config = dict(
    head_dim=64,
    qk_norm=False,
    num_experts=64,
    slots_per_expert=2,
    shared_expert=False,
    width=128,
    positions='sincos',
    learning_rate=0.0024,
    max_precond_dim=512,
    epochs=9.3,
    warmup_steps=520,
    weight_decay=0.0,
)
Rows from block 5 of a small image flow-matching model, named by matrix and row number. Rows with one number within an expert belong to one neuron, the router's apart. Each number is 500 + 50 x the weight over its row's rms, rounded and kept within 0 to 999. All counts start at 0. Numbers have three digits each.
Before each expert's rows are labels from the 100 images, of 14976 (inputs lightly noised), where the router gives the expert most weight on average: "responds to" is what is common among them. Only what is clearly more common there than usual is listed. The data: patchworks of several textures.
# router: slot weights (model.blocks.5.mlp.router.weight, 128x128, trained with AdamW), inputs 0-127
# gate: expert gate (model.blocks.5.mlp.gate, 64x64x128), inputs 0-127
# up: expert up (model.blocks.5.mlp.up, 64x64x128), inputs 0-127
# down: expert down (model.blocks.5.mlp.down, 64x128x64, transposed), outputs 0-127

# expert 42
responds to: white; orange; blue; patches: five
router.84:465451392509519544491555500524581571432525522477455565495489511466489461492551436460526473461437444448489528446579502489447432499486449590527475442453443467506545560515493534449438407425446610453474571492498503563442469525428453501469562413516526487503588517495534463566544495502508466543484579441572449521452524593394607507544563477501592524550437551472590523492535425439507566499593
router.85:454485507481476415510535462563570551493485465588501554581577512459509401439504449447503513468468460478425462448588399527507532442519580424457420560478405454512514510529504586456487503441473626440428522536526523549469479571420452469450523555457537446497558500566512438481443524545525428601510471441495447540530558532497571494504491527418489551542392537517560543528440509494442492564588
gate.0:510526524523541406563429504468450473487495570576457538455636412440456474501487555495495385553548502537523519502455542564550560517415455501528508423610527497538545467521444533463388524437586451498426580448382472559473497427442518469484477516533429520456517433530498522543555545463453454483472536517586506538528578556456464517481528475471499434460458509471592498523423435531566571550537
up.0:492490461569521547415601509515478583534429403441555510518359549548537495459494492546487546428463527469512480483532481453381465503559488460462478548453498572531461551488560472495599502552436616437533429535604506427512463505537453544462501474456585446529493565433471414492450459555552556442531402511384485484509516493514491516575459512545544536518498440555421507456503550489479437467547
down.0:508477407575557397496534458577493479547381570504455510525596489474467473541595535499599461489456441440448416483468521577473545501513478510569540418561547515511536452448455444522455559440528510459439479491464511428514563465462470486430494405429518530419539467453501545426448557565440517536509551429552585519485523569491474553443536447435460515486439477488592499503447452438541603538511

# expert 23
responds to: grey; red
router.46:469524490473452464542458485547548578511510524550482561457604556480526473544448489461538448550525536527462456492464468498521560441487541528476456530545397510515495511581450490507493434575463489493436562434575428502502507527500518509506530611450483451454536439402473545393507408411553565524574498462521421592604449568509608446563442493534563493483471545458542475374491540580424554504531
router.47:524559528465475525501412514555451560524475504528511499488622447415529521531568570457474498517560460539520527414443495498583524497457554510412463531521456458462551444518430492615475485592468467479439489518528473488513455529382552549520455554554509429465424427540492489479478411471527447507507519454575515453616503584476500452541459588529549503543520454504546450458372552588389475491441
gate.0:483478477492566583448470587529532544481517524448494515485450489521512406486470555544551614576492421484534476591556515492457414460479538504537552520601541473525446468488586440371477474474425514560458470449564493503504571531455536472526465458480405463522537461433529489532522454373483431478611560410593493383475454532494516540532508471533426501440507433457476514507503420533488480579457
up.0:539390516519551522353481549482475521546519532446487478496527568520490499509511532572564499544518532553529483491485563514451414502489539519443525512613377539576519510443501408525515509569521543438493525569462503580482467490463469419459436439549468520543627634437500480511401413545513513407496507521534512560475438502495446476553504432465470464519574501504368505515446483568461490490443
down.0:448591444428439539548489451493510453501467392576457494518514482499513456450477477451497553466502466449435444535478404498453538503454492532491507493469530504593450564598460630536524556483484467522519491497566578446465491564555505484585487593446486500413543502542514508524557529551482496555447355438450421573503585413564507445481524553552509520446476502500594507533452569460567579557552

# expert 13
responds to: blue; patches: two
router.26:547469520571438489426503504530555594507448579494474545442477490460448514551455432461560496532477494463422463504538422464521528507431563559469537500512402462402540480556458405579520468642428563466506548500514475557482481541471488547528509474543460464419458586469595434490556458479536446387482560471563536506475469570459584548554454544536488479545555523535562510437434498532428608522511
router.27:482525500514468530437497523558517591477497527528521508561561410437427545567439524512496532509525464528420504471517451543557523490406498521522463467507488459445639442518505395546461456542450538443452459523555454528496481519440472591545506427603458470505515518472544382581470442581564428489523579458591488405491448518468611486540458551443476449535524485505527439487404495502416589452496
gate.0:569471475406534461541561492493565455487391469454551523484499515515596505467534559517585538598478475508462546450466581514531448537525431466489521612523637457500482544535560488511511458565517406526475544521536574473510487496520529418483445504404566497581549559520542568497509404511549464470459425478580445385527486575537495416531538517372563481474482520502557512457489493405508515511492
up.0:467472463494462508432562566491490421476446437438502565473528516574568442457579671382549535487466439474487477469426450527478595449487520525443531567438554450528472525495506451586520506529482483528486442505525487513521500487516545446552506534546542515573584566494541591482493466462611435449468490561567429390494502509528479402572493572452529556521444488444597513439473488541490514473557
down.0:497513519465588442506475562532497483479466574411489526478472522488479560432585411554515494426476542574470551504546564425630376581465460472539587452533467548488483500449439553456502460471611551454448600549613595454504433510515512423555447482469485540529552466547453504534530397493491465553532527457448457457539507556543489488509420480472511480471449465459394553490534443439509518488517

# expert 10
responds to: patches: two; crosshatched; centre pattern: crosshatched
router.20:501528485438540595480422400466547525495448499519463567524539479453456535494539573483468485450478417535439553402585497545543535522452530508546503534454518480538514465471498416557487474554424519497490445538570444494537439561465490558608480440560484536509516552503511468594471453589531405477485565416589525365532472466456510486561443577519502443511549446454510431550418580505442601458501
router.21:451543498447511566498425450464509533503516464448518553432539537486528503551565562434499520443453439556446608422588515467558522489511523541535432626442471478532435484420484425547514514518468527509528532539478513507529426556395467487540496494474549531434481482579533529594552422533445411480432540446594535431596442453490536463478506522591527472464496442559533478462433585521423548408450
gate.0:493448506510478389486606507515530518446534473574485514573615460525536417465563566477430430401505512531565466518592571402533447479400517420492518452446469511486490492558421532489466553499566473539464596570508462447572539421502448489454513538484516549451470406431492494478460584498499547619461509479467497522484480541430481496483505541524461549472483391578535515530481545537501511538382
up.0:528478566509516421423535451526505476469537396495553548527570415544502441496604570413506556418481599520559567535512482501508462583371452517453504427541543542474537400443452536499517508508454447616423612501472576472559475426538515465389545517452536572518481489466425539472462457540514503503460526426505491531562449484540453449501449545507488495485493473581462452484443553538499520511423
down.0:443552538526448565545390526514495491630442515534487452533405510408575516461381475530499474539429459466395434480528444469541452525627536429433491499504479456475511485467547459422476534454476505518513501442510490527527463536506451522540472513516462380510622540582550454523441491552512474528588487506611507442511479449447400543481462543576512496500510477447591450508492535453473550557529